{"encoder_arch": "vit", "model": "audio captioner", "dataset": "synthesised imitations of 52 everyday sounds, one a clip", "train_examples": 39062, "n_mels": 64, "hop_length": 320, "input": "log_mel", "spec_augment": true, "win_length": 512, "tokenizer": "char", "vocab_size": 31, "encoder_norm": "layernorm", "encoder_norm_position": "pre", "encoder_activation": "geglu", "encoder_mlp_ratio": 3, "encoder_head_dim": 16, "encoder_fused_qkv": false, "encoder_bias": "all", "encoder_qk_norm": true, "encoder_parallel_block": false, "encoder_dropout": 0.1, "encoder_inner_norm": false, "encoder_patch_size": [16, 4], "encoder_layers": 6, "encoder_width": 192, "encoder_positions": "learned", "fusion": "cross_attention", "label_smoothing": 0.1, "decoder_width": 256, "decoder_layers": 7, "decoder_norm": "layernorm", "decoder_norm_position": "pre", "decoder_activation": "gelu", "decoder_mlp_ratio": 2, "decoder_head_dim": 32, "decoder_fused_qkv": false, "decoder_bias": "all", "decoder_qk_norm": false, "decoder_parallel_block": false, "decoder_inner_norm": false, "decoder_positions": "sincos", "decoder_cross_attention_every": 2, "decoder_tie_embeddings": false, "init": "orthogonal", "residual_init": "zero_last", "optimizer": "muon", "muon_scale": "original", "lr": 0.016, "momentum": 0.85, "nesterov": true, "orthogonalizer": "polar_express", "adamw_lr_other_params": 0.0028, "steps": 5300, "batch_size": 192, "epochs": 26.1, "lr_schedule": "cosine", "final_lr_fraction": 0.1, "warmup_steps": 100, "weight_decay": 0.03, "adamw_weight_decay_other_params": 0.05}
Rows from block 4 of the text decoder, named by matrix and row number. Rows with one number belong to one neuron. Each number is 200 + 20 x the weight over its row's rms, rounded and kept within 0 to 999. All counts start at 0. After the name is the row's rms in percent of the matrix's.
# fc1: MLP up (decoder.blocks.4.mlp.fc1.weight, 512x256), inputs 208-255
# fc2: MLP down (decoder.blocks.4.mlp.fc2.weight, 256x512, transposed), outputs 208-255
fc1.75,111,210,176,200,218,212,212,179,186,201,173,217,180,197,201,202,192,195,201,196,204,203,180,191,196,214,214,199,180,235,233,190,179,219,215,203,235,225,202,199,202,208,211,188,185,171,207,213,244
fc2.75,098,190,224,205,180,220,215,205,216,191,202,229,176,171,200,196,211,208,184,198,258,193,211,207,210,186,187,211,189,195,215,225,183,185,195,166,182,220,178,198,212,214,198,218,214,213,188,241,226
fc1.76,112,246,178,202,223,175,210,195,194,165,202,209,221,208,207,196,172,176,207,185,194,224,174,213,181,181,208,175,229,202,175,248,199,200,207,175,184,177,213,188,174,169,189,184,199,152,211,208,167
fc2.76,093,238,197,167,237,233,217,187,208,209,188,210,215,233,218,164,218,171,210,184,199,188,195,159,186,192,197,191,212,242,228,207,168,220,227,210,189,240,203,227,247,194,201,200,156,173,244,180,163
fc1.77,092,209,178,202,214,195,186,208,179,223,207,194,199,193,231,198,162,202,215,212,185,234,210,190,225,190,210,197,249,200,189,188,209,204,194,224,191,241,229,207,240,195,200,215,184,217,207,194,184
fc2.77,091,204,221,189,193,230,221,176,193,165,231,202,208,209,205,184,206,201,224,193,207,164,189,211,202,189,190,194,196,207,217,192,194,200,199,179,179,180,157,180,178,174,233,177,218,205,213,219,222
fc1.78,092,230,265,222,180,178,206,179,215,200,200,217,181,216,214,198,212,193,180,192,179,202,183,192,210,212,186,216,211,201,234,207,215,213,220,211,172,215,202,224,227,188,203,222,228,205,238,217,245
fc2.78,105,213,194,222,201,214,199,188,178,204,232,183,188,208,224,204,167,212,204,205,143,168,208,148,188,180,179,192,218,249,163,201,216,173,176,194,215,194,207,219,170,207,198,160,198,179,197,188,206
fc1.79,116,234,227,188,217,178,202,186,198,224,173,212,188,189,213,175,213,183,243,181,246,185,237,210,208,181,192,220,186,209,189,180,245,214,212,217,212,201,223,186,169,211,202,201,168,199,222,219,176
fc2.79,100,208,194,210,202,195,192,210,190,207,165,194,184,166,230,190,229,177,215,183,202,177,232,190,174,217,190,215,205,225,242,202,247,209,227,169,216,200,193,221,172,183,242,193,201,195,203,254,176
fc1.80,098,211,204,202,184,194,187,186,160,204,176,224,230,240,211,219,181,194,226,201,195,200,190,193,168,194,189,212,196,222,171,184,220,205,215,230,212,211,184,194,220,236,208,237,201,197,201,196,215
fc2.80,088,235,220,214,161,208,190,193,213,198,190,230,231,210,185,235,173,184,215,181,221,214,195,197,196,180,186,236,180,187,242,177,224,208,183,207,236,221,244,198,223,220,191,211,187,193,227,204,210
fc1.81,118,207,191,193,242,204,193,179,200,210,225,179,221,198,178,171,181,202,221,177,178,222,179,209,179,227,187,200,192,214,220,202,209,205,193,174,185,166,189,202,202,210,183,215,186,218,195,199,187
fc2.81,114,204,168,181,211,196,191,175,210,177,188,209,181,219,196,170,222,230,220,181,174,229,186,204,159,225,199,186,219,194,220,201,216,178,194,220,207,188,201,196,239,205,181,218,191,212,221,189,202
fc1.83,114,230,225,240,217,201,159,192,243,181,201,177,199,197,180,214,221,196,194,177,205,216,181,212,218,175,188,200,219,215,176,205,216,173,165,182,179,223,246,233,166,194,207,202,189,215,202,197,219
fc2.83,110,172,207,207,204,198,213,208,191,211,210,179,221,225,173,225,160,203,234,195,154,202,176,191,166,204,246,193,174,157,203,197,184,220,223,166,151,227,187,206,212,181,174,208,179,210,211,182,172
fc1.84,085,189,223,191,211,189,191,162,198,190,252,185,208,177,227,198,179,197,192,231,192,201,217,201,199,202,209,188,217,191,202,184,185,186,258,178,198,192,213,220,190,204,167,219,228,223,197,171,178
fc2.84,098,238,223,195,201,208,183,199,187,197,181,162,197,177,207,229,238,238,201,194,230,198,184,189,173,194,174,192,157,193,190,193,189,167,209,210,180,216,162,198,177,226,216,178,200,229,212,172,167
fc1.85,103,197,192,184,194,256,203,211,215,210,189,191,221,220,186,178,203,181,190,208,188,206,219,215,187,221,197,162,187,221,174,210,210,194,203,188,211,191,221,217,206,207,200,191,188,198,193,212,183
fc2.85,113,193,216,209,201,162,167,212,226,226,203,173,218,249,231,197,236,197,195,213,205,181,204,169,202,186,194,217,148,196,201,150,220,189,201,180,231,232,190,219,195,172,192,190,197,191,215,194,227
fc1.86,063,189,194,200,185,190,171,199,192,205,237,238,230,174,199,194,174,182,201,236,219,179,179,181,203,166,201,190,160,196,194,196,230,213,224,176,199,149,196,237,200,166,216,213,224,205,209,161,221
fc2.86,075,184,174,206,205,182,225,225,172,221,205,206,201,208,191,201,202,191,188,208,193,190,226,230,150,199,191,193,213,187,203,195,188,165,246,189,230,207,195,207,184,209,214,205,172,194,173,172,238
fc1.87,112,213,232,213,180,171,180,161,182,218,194,175,192,198,225,220,190,152,234,195,195,180,218,179,168,196,214,197,242,208,214,187,188,154,208,247,196,223,184,228,181,205,210,194,166,201,221,227,200
fc2.87,092,228,208,201,232,219,222,198,232,175,224,222,198,182,241,215,203,220,204,174,218,177,168,185,196,211,193,181,203,176,207,200,180,188,204,204,217,219,198,218,205,202,223,220,177,207,199,195,204
fc1.88,059,203,198,190,195,216,185,213,179,194,219,183,224,239,209,146,204,202,209,189,223,181,190,173,211,177,163,223,206,217,223,190,200,187,183,199,208,180,220,242,215,118,165,233,175,176,209,187,204
fc2.88,098,216,194,205,191,194,193,206,241,203,199,191,198,184,191,213,206,187,214,221,229,202,195,215,189,173,251,196,183,186,220,196,198,197,210,202,202,213,208,200,225,184,239,192,208,226,190,173,161
fc1.89,080,184,171,191,191,215,234,186,206,193,194,234,179,161,168,230,198,174,186,195,203,198,181,162,212,206,192,170,208,196,186,210,252,189,240,249,222,194,177,189,217,198,220,214,158,204,220,185,167
fc2.89,083,207,241,200,229,156,248,233,214,204,178,203,206,238,248,205,201,235,175,169,202,206,194,195,197,240,213,177,201,192,216,194,188,200,197,213,215,199,210,200,188,204,221,193,201,195,167,244,211
fc1.90,070,197,192,202,231,206,156,213,223,180,204,216,207,186,224,215,193,188,218,212,200,192,189,198,195,162,187,190,186,157,217,188,205,204,186,190,202,218,188,174,216,193,172,186,208,200,200,173,218
fc2.90,086,190,228,178,181,169,202,207,193,198,209,188,219,196,217,194,211,177,185,196,234,206,229,216,190,201,227,201,205,229,203,211,198,162,184,220,194,220,191,198,198,194,211,201,165,221,250,244,201
fc1.91,106,217,187,199,179,194,184,204,187,187,182,205,224,225,232,196,165,191,233,186,218,209,184,194,175,191,179,225,189,224,214,188,227,214,197,243,209,194,228,205,207,186,205,219,209,214,204,207,216
fc2.91,101,196,205,222,176,220,220,224,230,163,205,235,235,240,211,186,176,184,213,176,239,229,187,203,217,193,208,219,190,197,240,174,218,196,190,205,217,201,214,223,192,200,218,253,202,187,216,196,196
fc1.92,109,212,220,215,220,243,213,178,194,207,157,206,198,185,228,157,196,182,186,205,203,201,203,171,208,191,208,161,218,254,239,182,199,213,207,216,145,222,203,211,176,181,209,199,182,198,218,225,246
fc2.92,092,225,216,163,201,219,208,175,198,177,175,200,203,216,185,171,179,210,185,216,223,201,210,199,211,172,182,220,189,221,185,209,191,203,183,198,231,242,193,192,189,189,188,190,183,213,232,237,211
fc1.93,080,217,172,212,175,191,206,207,207,183,181,180,271,202,191,183,207,202,185,189,173,174,179,209,208,183,175,215,213,160,186,205,240,195,176,172,196,179,189,201,185,177,208,227,212,187,195,199,209
fc2.93,099,181,192,186,190,199,205,183,207,211,223,170,207,217,166,217,206,201,214,205,206,210,220,218,196,219,187,188,201,230,187,166,219,177,211,212,152,189,211,202,193,183,226,188,189,213,185,196,225
fc1.94,106,209,210,195,232,206,203,163,185,221,199,198,227,200,177,217,223,223,191,209,216,218,234,206,231,166,246,219,221,169,215,174,220,158,203,164,186,205,202,200,185,218,181,207,212,192,199,191,179
fc2.94,096,218,234,200,211,206,161,170,228,183,205,212,166,175,269,215,234,210,229,197,170,207,205,183,177,187,189,192,187,241,183,237,164,197,190,185,232,200,171,229,183,178,197,208,214,211,216,178,217
fc1.95,111,174,226,226,206,169,176,196,156,186,235,193,182,242,204,212,203,216,226,171,216,217,196,169,213,210,192,174,186,222,193,208,228,229,205,216,221,192,173,233,196,197,216,209,205,186,196,184,211
fc2.95,100,230,211,215,194,182,217,215,219,217,169,205,233,191,171,183,214,204,177,209,195,199,180,216,204,173,243,193,226,206,225,196,210,212,180,209,213,185,223,209,209,219,199,198,192,172,190,206,203
fc1.96,127,168,201,209,186,212,204,240,239,182,190,204,201,258,220,232,200,219,179,211,223,218,185,195,188,171,204,198,200,185,187,222,225,180,181,221,190,172,204,205,228,211,237,212,204,193,225,199,190
fc2.96,113,223,208,175,210,231,187,208,179,222,173,199,204,166,179,197,197,197,174,183,187,197,186,188,192,207,213,196,152,211,210,164,209,246,164,174,266,267,202,210,202,214,180,208,198,196,208,184,200
fc1.97,107,204,177,191,195,213,187,168,200,227,187,202,172,151,172,227,222,173,195,172,234,186,216,157,211,179,201,172,225,184,197,225,178,199,206,196,189,204,176,227,207,217,172,230,203,173,179,205,213
fc2.97,107,181,216,192,195,209,219,230,204,180,220,229,232,192,216,180,173,222,155,185,164,225,232,226,190,235,184,203,187,199,195,215,207,172,222,207,230,189,164,216,224,202,175,158,204,211,192,213,152
fc1.98,125,213,196,192,205,184,219,207,198,215,226,220,225,233,216,179,170,187,164,171,161,188,238,189,191,226,182,174,196,219,187,177,216,186,226,186,175,199,207,215,165,222,184,221,219,176,167,186,198
fc2.98,101,199,218,218,209,242,178,205,206,178,189,182,184,173,197,203,187,211,216,221,231,202,188,205,198,186,203,202,181,201,212,229,176,211,195,191,206,220,193,180,208,193,195,214,177,193,210,219,237
fc1.99,094,199,230,197,206,180,194,194,175,200,226,199,225,186,207,197,175,177,233,178,194,205,204,231,195,224,189,227,225,207,189,191,187,184,185,201,227,226,150,186,239,204,165,232,168,169,196,148,218
fc2.99,094,217,189,230,196,216,210,202,209,186,164,197,190,175,210,185,202,209,174,212,249,212,188,177,234,210,183,225,154,184,194,186,199,189,195,185,204,169,203,223,185,205,214,212,224,219,179,190,241
fc1.100,107,189,208,224,183,194,200,196,177,176,215,173,210,196,215,200,172,219,195,210,220,227,176,215,205,233,183,219,200,172,190,194,184,195,189,197,196,192,235,234,200,169,187,201,214,214,195,171,208
fc2.100,100,173,212,188,158,221,198,242,196,210,212,230,198,180,206,170,205,219,183,184,192,201,207,183,177,147,208,189,194,215,211,203,210,179,238,172,175,182,190,212,196,213,207,178,192,186,177,228,217
fc1.101,055,201,188,239,194,182,217,182,215,166,217,198,215,213,216,206,214,211,196,205,204,147,224,186,201,190,205,136,208,220,176,199,231,162,164,200,192,235,231,229,232,213,207,212,174,189,223,225,197
fc2.101,090,227,183,172,215,201,163,221,144,221,174,194,199,210,175,192,207,186,203,185,190,232,175,204,212,178,213,233,229,185,210,158,203,226,222,213,162,208,177,183,227,188,204,198,207,191,199,178,225
fc1.102,105,209,197,194,158,187,156,195,197,210,185,169,179,164,212,174,222,190,164,201,248,189,190,208,201,218,202,198,178,217,175,220,197,207,199,177,187,183,178,193,234,215,182,180,210,176,191,204,190
fc2.102,107,184,165,211,155,170,151,186,196,242,172,169,175,169,226,160,238,181,168,181,205,193,205,183,216,209,197,211,177,202,195,208,172,200,195,171,170,213,220,194,203,241,216,216,222,207,191,231,180
fc1.103,088,196,177,219,199,179,194,185,172,210,198,195,225,174,169,232,244,170,225,200,254,211,204,191,239,201,197,216,211,206,231,204,172,243,208,235,177,185,230,200,205,186,234,194,223,190,188,186,199
fc2.103,090,226,199,209,217,204,189,222,185,175,199,188,194,211,191,189,205,205,202,195,178,176,246,185,216,187,201,222,193,193,188,176,203,194,181,177,199,209,178,198,174,239,204,218,190,199,187,238,203
fc1.104,115,189,192,196,203,199,173,222,184,188,173,193,206,212,177,185,207,187,223,264,201,203,190,184,166,211,198,197,196,176,191,257,214,199,181,190,208,207,188,229,185,219,174,161,232,198,202,207,188
fc2.104,094,226,194,186,183,211,173,183,208,195,233,199,191,180,179,219,206,203,212,174,234,185,205,227,198,190,239,180,162,187,171,157,184,197,155,177,201,205,218,223,209,193,198,204,195,188,227,225,187
fc1.105,132,236,190,203,212,235,210,227,173,143,195,173,181,179,173,211,205,231,201,215,203,199,196,202,201,220,199,194,173,184,190,182,198,226,195,193,206,234,188,197,224,196,183,174,156,179,190,198,202
fc2.105,099,200,225,221,196,191,188,173,204,231,182,220,187,219,226,196,191,206,205,177,207,173,194,202,214,193,215,181,195,201,199,232,220,188,160,199,204,181,191,213,209,182,217,219,199,211,212,212,222
fc1.106,102,235,229,214,231,237,173,219,180,206,233,195,218,170,203,193,194,201,208,189,195,191,192,184,196,211,212,162,165,171,161,180,204,225,194,181,186,196,222,196,213,220,213,226,180,225,202,204,189
fc2.106,091,180,204,224,222,215,185,218,206,186,196,214,229,242,202,241,191,185,213,190,166,194,186,194,223,217,230,176,187,202,218,243,202,224,209,173,233,174,221,213,179,185,173,176,166,243,198,234,169
fc1.107,081,177,189,166,209,209,216,187,197,186,215,211,199,209,197,201,190,218,183,199,197,196,230,193,168,168,234,192,176,203,212,200,195,162,187,237,179,187,192,220,219,218,222,186,218,200,176,202,221
fc2.107,105,181,173,191,195,175,192,195,206,205,154,188,186,219,223,209,201,175,247,169,219,198,165,227,194,239,184,218,190,183,204,191,213,197,203,179,203,209,216,182,181,198,208,189,198,224,221,160,162
fc1.108,087,191,183,161,215,229,187,191,176,183,182,184,180,182,183,199,196,214,235,217,203,201,207,189,220,229,211,225,173,206,199,190,202,191,192,179,222,195,192,191,204,192,219,254,182,234,176,144,197
fc2.108,089,198,197,218,221,124,202,183,219,182,215,229,206,188,193,189,182,212,215,167,204,224,204,168,201,154,196,201,209,183,163,200,203,186,212,178,189,227,231,200,187,202,214,202,198,192,213,207,225
fc1.109,119,209,206,228,224,162,194,192,211,203,193,196,207,167,206,165,161,212,201,184,200,217,219,234,229,214,190,189,195,182,195,220,190,193,219,185,202,198,206,241,181,179,191,180,192,206,228,223,222
fc2.109,144,195,206,181,169,229,229,198,181,192,181,226,188,222,183,205,223,187,198,220,182,205,187,173,176,180,214,201,209,214,204,180,209,189,178,202,202,196,202,164,219,213,218,210,196,197,176,162,188
fc1.110,097,220,189,193,196,221,202,167,206,188,210,224,204,172,166,192,200,179,201,183,205,171,159,167,194,173,198,183,179,230,197,208,183,199,174,206,202,209,204,220,148,189,191,214,208,195,188,202,225
fc2.110,093,209,200,196,190,187,183,189,210,187,187,195,194,210,235,214,219,216,216,212,202,209,205,184,182,176,192,206,194,197,174,196,210,185,202,250,239,222,199,221,179,210,212,215,179,190,226,202,234
fc1.111,090,203,147,218,183,199,163,172,180,216,235,190,206,178,194,196,156,190,196,172,200,183,191,174,195,226,171,215,208,203,181,209,207,192,192,198,219,214,173,185,167,188,211,178,204,216,181,194,197
fc2.111,089,212,229,217,192,230,204,178,205,156,182,204,232,187,157,209,188,182,207,212,210,221,212,248,235,214,216,212,198,225,228,233,183,218,218,191,207,181,201,206,227,171,199,194,201,178,220,218,222
fc1.112,087,179,186,170,194,184,162,232,219,221,210,210,203,199,153,216,208,213,198,217,222,189,210,182,213,184,223,221,173,191,184,208,177,170,227,204,190,206,180,170,160,187,195,226,199,207,188,221,197
fc2.112,091,170,226,241,200,237,182,183,191,207,159,236,201,205,193,182,215,198,187,190,202,214,216,202,227,168,231,186,192,216,195,183,209,194,181,216,198,188,201,215,204,197,210,169,182,206,174,179,195
fc1.113,095,202,218,179,226,202,237,190,167,246,181,159,199,199,185,166,170,192,203,191,178,191,219,221,181,195,216,174,223,207,175,190,189,174,182,232,158,193,158,217,207,198,198,224,222,195,214,215,251
fc2.113,095,231,215,171,180,196,214,194,213,215,181,156,205,216,214,182,175,164,185,214,159,179,224,130,226,186,195,202,200,201,206,225,186,194,221,215,192,215,140,219,181,212,201,177,197,212,200,211,216
fc1.114,110,195,204,160,189,232,203,216,213,187,157,215,204,190,198,222,218,168,184,189,182,193,239,201,210,204,209,197,149,202,215,191,196,158,218,212,250,233,156,220,179,155,198,239,179,195,201,232,155
fc2.114,099,221,215,195,208,185,175,186,221,204,216,179,193,199,190,148,186,231,205,198,214,233,161,192,198,217,186,180,237,223,170,225,236,228,200,220,196,168,217,217,195,215,219,181,206,197,173,205,241
fc1.116,081,203,206,173,221,216,191,186,222,211,169,192,210,190,201,201,206,191,180,188,215,195,144,177,218,211,217,180,208,198,207,177,243,204,157,203,222,183,209,235,214,205,190,195,206,210,195,221,189
fc2.116,110,183,234,207,203,203,211,206,181,185,229,194,190,189,197,194,164,214,182,198,202,221,233,209,184,197,155,214,174,235,208,208,195,204,224,187,196,193,183,183,204,214,190,237,200,214,204,226,205
fc1.118,083,192,201,188,211,202,194,206,183,179,205,215,192,189,218,195,203,197,230,196,216,221,227,175,186,207,206,202,232,163,178,221,203,222,209,193,258,189,198,208,189,211,166,196,185,218,218,196,204
fc2.118,110,193,212,188,227,204,202,174,185,202,180,188,203,208,173,197,224,166,193,186,171,198,185,182,196,165,209,199,187,220,200,171,221,188,191,208,178,205,224,192,210,184,229,214,211,211,206,207,210
fc1.119,102,203,178,177,224,160,202,179,209,177,211,220,181,172,230,216,168,193,201,173,173,222,188,178,199,210,173,182,201,174,221,203,181,202,205,216,143,200,196,205,199,197,218,177,237,169,208,221,187
fc2.119,086,229,206,193,178,199,212,161,228,175,169,178,210,202,186,223,212,197,169,216,173,186,242,179,214,194,212,234,255,206,201,187,212,171,184,192,209,205,223,190,240,204,231,189,193,234,208,219,201
fc1.120,132,179,196,190,186,164,226,212,187,164,199,195,217,189,189,192,215,161,202,200,186,232,216,163,213,210,204,214,189,203,196,191,223,220,243,180,223,196,189,173,216,194,194,198,207,214,213,241,191
fc2.120,126,195,202,181,212,196,231,177,173,188,181,220,190,190,261,216,199,169,194,183,218,196,202,178,202,176,182,196,195,217,231,202,213,196,210,201,201,230,218,174,167,209,202,186,184,199,206,220,214
fc1.121,135,213,213,210,230,216,173,197,185,205,219,216,176,200,185,198,212,220,201,208,207,142,201,175,179,217,197,196,238,235,154,182,176,213,198,207,199,200,227,234,213,203,244,192,206,178,198,189,169
fc2.121,116,247,196,209,227,213,157,193,203,194,205,228,178,212,202,196,188,213,214,232,180,191,211,193,199,198,217,248,204,203,207,203,187,216,188,220,214,186,177,231,206,221,228,160,181,209,183,194,174
fc1.122,065,190,184,215,242,221,190,213,233,159,203,185,213,199,179,191,178,208,221,193,238,207,186,209,194,211,222,170,227,189,221,199,193,220,176,182,222,204,184,197,218,187,191,180,233,205,197,145,217
fc2.122,087,182,191,169,164,191,243,201,193,207,191,209,184,236,235,206,196,189,201,230,197,200,224,209,230,188,180,232,203,184,198,198,211,156,208,198,195,188,217,206,160,179,212,196,197,199,209,232,197
fc1.124,107,165,203,188,189,202,197,204,229,198,221,167,212,203,200,180,212,206,218,209,222,164,197,199,161,182,187,215,177,242,213,165,189,200,220,199,165,188,192,204,208,210,243,194,227,204,186,161,161
fc2.124,097,213,198,184,166,223,169,174,191,188,197,228,164,220,227,214,175,192,167,164,184,196,204,221,196,191,187,195,201,220,203,215,239,208,188,238,200,198,222,221,197,249,230,181,188,206,161,221,230
fc1.125,043,170,209,177,201,184,199,193,208,175,234,179,196,193,236,186,198,222,224,204,213,230,157,197,208,197,204,176,219,161,200,180,192,208,210,186,221,208,180,205,178,219,202,204,209,179,187,181,180
fc2.125,072,192,194,198,206,215,217,229,203,178,240,251,203,220,184,201,215,225,188,180,193,195,208,235,175,179,209,179,205,202,227,235,203,171,201,179,171,181,208,252,202,191,192,215,208,190,222,190,181
fc1.126,101,204,217,173,194,205,224,179,204,226,223,192,157,186,241,253,219,174,220,189,195,159,210,202,176,220,187,192,203,210,170,208,187,202,151,247,183,201,232,187,174,221,198,220,174,200,197,181,221
fc2.126,103,216,183,239,189,191,218,183,203,200,187,209,161,212,199,214,217,232,194,185,181,150,207,176,187,214,206,195,200,191,179,220,181,205,201,216,184,207,213,185,163,215,180,204,218,195,239,196,200
fc1.127,115,233,206,186,185,205,170,168,170,190,177,215,224,223,214,213,182,184,222,206,207,186,206,209,196,185,181,210,202,205,186,170,232,221,209,229,208,205,219,204,204,231,196,203,203,213,201,216,189
fc2.127,098,229,219,219,180,218,230,202,184,156,169,225,240,196,208,229,173,167,190,192,228,226,174,227,183,167,171,206,164,197,244,175,240,224,174,205,224,208,244,192,202,227,201,225,186,210,224,194,218
fc1.128,081,208,179,210,197,220,173,219,201,231,214,208,164,210,177,217,185,230,183,215,215,258,214,217,211,185,184,199,208,188,202,211,207,187,207,237,193,190,213,207,189,208,196,226,172,168,235,181,190
fc2.128,097,184,198,182,197,182,219,187,184,152,185,214,207,205,233,190,219,185,196,227,204,172,193,188,193,243,226,216,200,183,195,170,206,194,200,178,186,220,190,202,198,190,200,177,211,224,187,221,250
fc1.129,110,209,194,217,188,194,213,204,181,159,213,206,202,197,204,187,236,223,184,188,246,229,176,191,156,238,205,194,211,165,208,196,198,220,188,195,205,180,153,182,254,185,220,212,213,215,198,194,211
fc2.129,114,193,247,190,200,225,230,190,205,237,162,215,209,173,203,173,160,199,221,205,193,217,179,182,188,144,203,181,196,189,182,179,206,194,204,177,187,202,174,195,215,147,195,235,201,194,204,212,220
fc1.130,108,213,191,215,217,169,175,223,186,181,199,177,200,196,190,209,190,219,225,202,203,194,218,193,156,181,245,164,183,215,214,191,240,169,196,159,207,188,194,195,212,181,165,227,181,201,215,179,220
fc2.130,103,200,147,181,217,194,184,227,174,176,191,198,200,223,169,216,189,216,212,194,198,187,224,216,149,202,221,188,217,202,198,210,207,200,234,214,184,228,164,215,210,208,215,212,175,178,205,222,218
fc1.131,126,165,222,194,221,208,192,247,183,203,214,236,211,187,199,200,229,216,192,208,200,199,224,187,195,206,239,192,175,174,161,193,194,165,214,215,208,228,226,220,196,208,224,233,161,177,189,193,187
fc2.131,099,233,181,186,150,221,214,184,203,200,180,157,175,212,207,189,161,228,191,169,184,190,162,200,216,182,172,195,214,237,255,229,212,206,191,177,214,199,141,211,160,180,211,150,218,184,228,173,238
fc1.132,092,228,224,184,215,173,162,182,185,203,200,157,209,211,246,179,196,191,212,207,219,182,169,234,226,251,184,219,221,185,222,219,186,211,241,208,180,190,176,229,175,192,212,190,220,180,211,213,201
fc2.132,089,198,218,217,198,220,200,236,205,196,176,206,175,200,148,173,210,181,232,181,261,228,215,210,195,181,167,237,188,198,219,192,194,225,193,214,211,203,211,213,204,200,197,209,217,202,197,181,200
fc1.133,113,208,195,181,215,171,149,182,194,247,181,230,262,229,217,225,183,191,226,212,223,200,186,213,172,181,224,198,213,215,211,167,222,212,204,219,219,212,183,187,214,206,217,238,191,186,194,184,192
fc2.133,120,170,186,205,175,239,191,208,187,189,172,196,220,241,205,242,192,189,212,170,224,199,192,184,184,171,206,183,174,180,190,180,185,208,194,176,221,191,226,190,214,205,161,230,196,212,215,212,199
fc1.134,081,178,218,227,219,209,193,184,180,170,157,173,209,239,203,222,211,190,172,216,214,199,196,208,165,180,224,215,215,197,223,181,190,209,207,176,224,168,208,181,183,177,203,244,200,203,154,209,206
fc2.134,098,216,231,210,199,229,176,176,222,156,196,206,223,216,214,221,202,177,236,218,210,211,189,210,194,198,209,191,200,186,221,167,247,161,202,164,211,176,201,187,165,199,185,194,171,189,215,204,213
fc1.136,138,185,206,217,205,203,217,223,193,157,171,209,202,194,227,224,180,204,226,217,224,204,187,190,205,194,217,183,202,199,258,192,215,193,187,238,194,200,166,221,208,179,203,189,187,173,195,224,198
fc2.136,137,192,217,217,207,217,190,206,225,146,199,210,211,200,214,227,173,201,228,196,199,202,192,187,179,174,223,169,207,199,240,181,206,216,175,199,186,219,206,187,221,206,206,215,217,176,200,214,190
fc1.137,113,218,164,199,196,194,194,239,196,202,214,202,174,212,218,182,185,187,210,204,194,211,208,235,218,185,171,155,186,172,227,198,198,177,197,182,206,222,206,206,154,175,181,187,200,223,224,225,194
fc2.137,099,172,227,211,200,199,169,202,221,216,203,194,235,198,171,218,212,219,188,214,188,197,196,165,194,210,236,233,178,238,193,216,217,202,204,210,196,187,213,221,237,229,194,178,197,181,188,191,194
fc1.138,088,203,207,174,215,207,181,208,195,195,209,194,209,191,197,198,230,219,140,226,198,179,218,195,209,200,221,236,138,226,181,166,185,202,188,170,215,202,232,226,188,203,233,169,168,198,221,220,192
fc2.138,086,186,182,201,180,208,207,193,199,219,174,235,220,220,235,207,190,205,214,190,212,176,167,215,182,220,187,168,189,160,227,202,226,192,183,207,209,212,202,205,176,221,169,224,224,186,205,166,239
fc1.139,104,220,224,203,177,203,235,196,222,204,207,212,201,205,164,230,223,194,184,201,235,203,176,180,217,171,216,205,192,202,179,192,243,187,233,190,180,200,181,200,210,201,242,222,134,231,201,166,232
fc2.139,105,196,194,190,163,176,210,202,245,207,194,222,227,205,198,177,170,252,194,197,189,196,199,172,217,174,180,234,193,245,209,209,197,165,205,171,177,217,209,217,222,207,196,205,189,173,172,225,190
fc1.140,055,220,201,197,180,165,210,162,175,195,219,186,194,190,220,203,181,183,191,210,198,187,191,193,194,192,151,188,217,190,173,212,239,189,196,201,197,170,196,219,174,189,174,231,212,182,185,200,175
fc2.140,082,190,243,176,215,224,248,213,190,232,206,236,223,211,202,183,228,198,194,207,211,216,216,220,205,195,228,199,184,204,217,217,180,216,218,230,181,199,190,158,207,190,187,203,174,213,189,180,199
fc1.141,087,215,192,224,209,233,206,187,168,197,220,190,214,190,187,177,212,177,199,219,214,234,199,201,201,224,170,211,225,208,219,203,169,197,197,203,202,159,174,213,246,141,167,211,194,177,217,201,169
fc2.141,093,228,189,191,206,214,155,215,228,216,190,169,183,203,200,184,214,170,196,178,206,170,200,164,201,213,235,212,184,182,191,208,185,154,191,214,198,194,223,212,230,218,182,195,218,204,190,191,196
fc1.142,128,242,217,171,248,185,222,190,218,171,200,191,195,206,202,198,197,151,236,210,198,199,199,163,177,206,180,169,210,196,184,225,182,199,218,189,223,208,189,190,175,185,183,195,200,171,211,183,186
fc2.142,134,218,208,156,230,177,212,217,220,195,193,204,195,220,224,182,222,169,221,187,209,221,205,196,174,196,191,204,221,190,189,228,169,182,209,169,186,222,195,190,176,176,172,194,191,204,211,210,197
fc1.143,113,145,194,179,204,187,184,167,177,222,183,182,196,197,218,180,189,188,234,172,207,233,182,213,193,207,176,241,205,208,226,227,169,238,200,193,242,190,230,214,189,194,206,221,181,174,233,191,203
fc2.143,099,183,191,217,228,214,164,225,230,197,174,199,226,231,181,194,192,201,182,219,213,237,204,210,193,194,193,195,186,215,230,209,207,252,221,204,175,196,195,223,206,189,165,208,184,177,231,178,188
fc1.144,089,193,208,175,231,205,178,204,198,203,205,208,198,252,214,204,182,194,191,207,211,176,209,194,207,177,249,219,195,186,180,189,190,177,192,232,225,212,239,204,222,185,227,174,187,199,214,147,204
fc2.144,099,201,171,224,211,217,209,209,215,174,192,200,170,158,198,169,200,228,233,184,187,220,246,204,212,188,202,186,206,179,207,225,211,173,211,206,198,207,194,188,178,146,176,210,186,184,205,222,214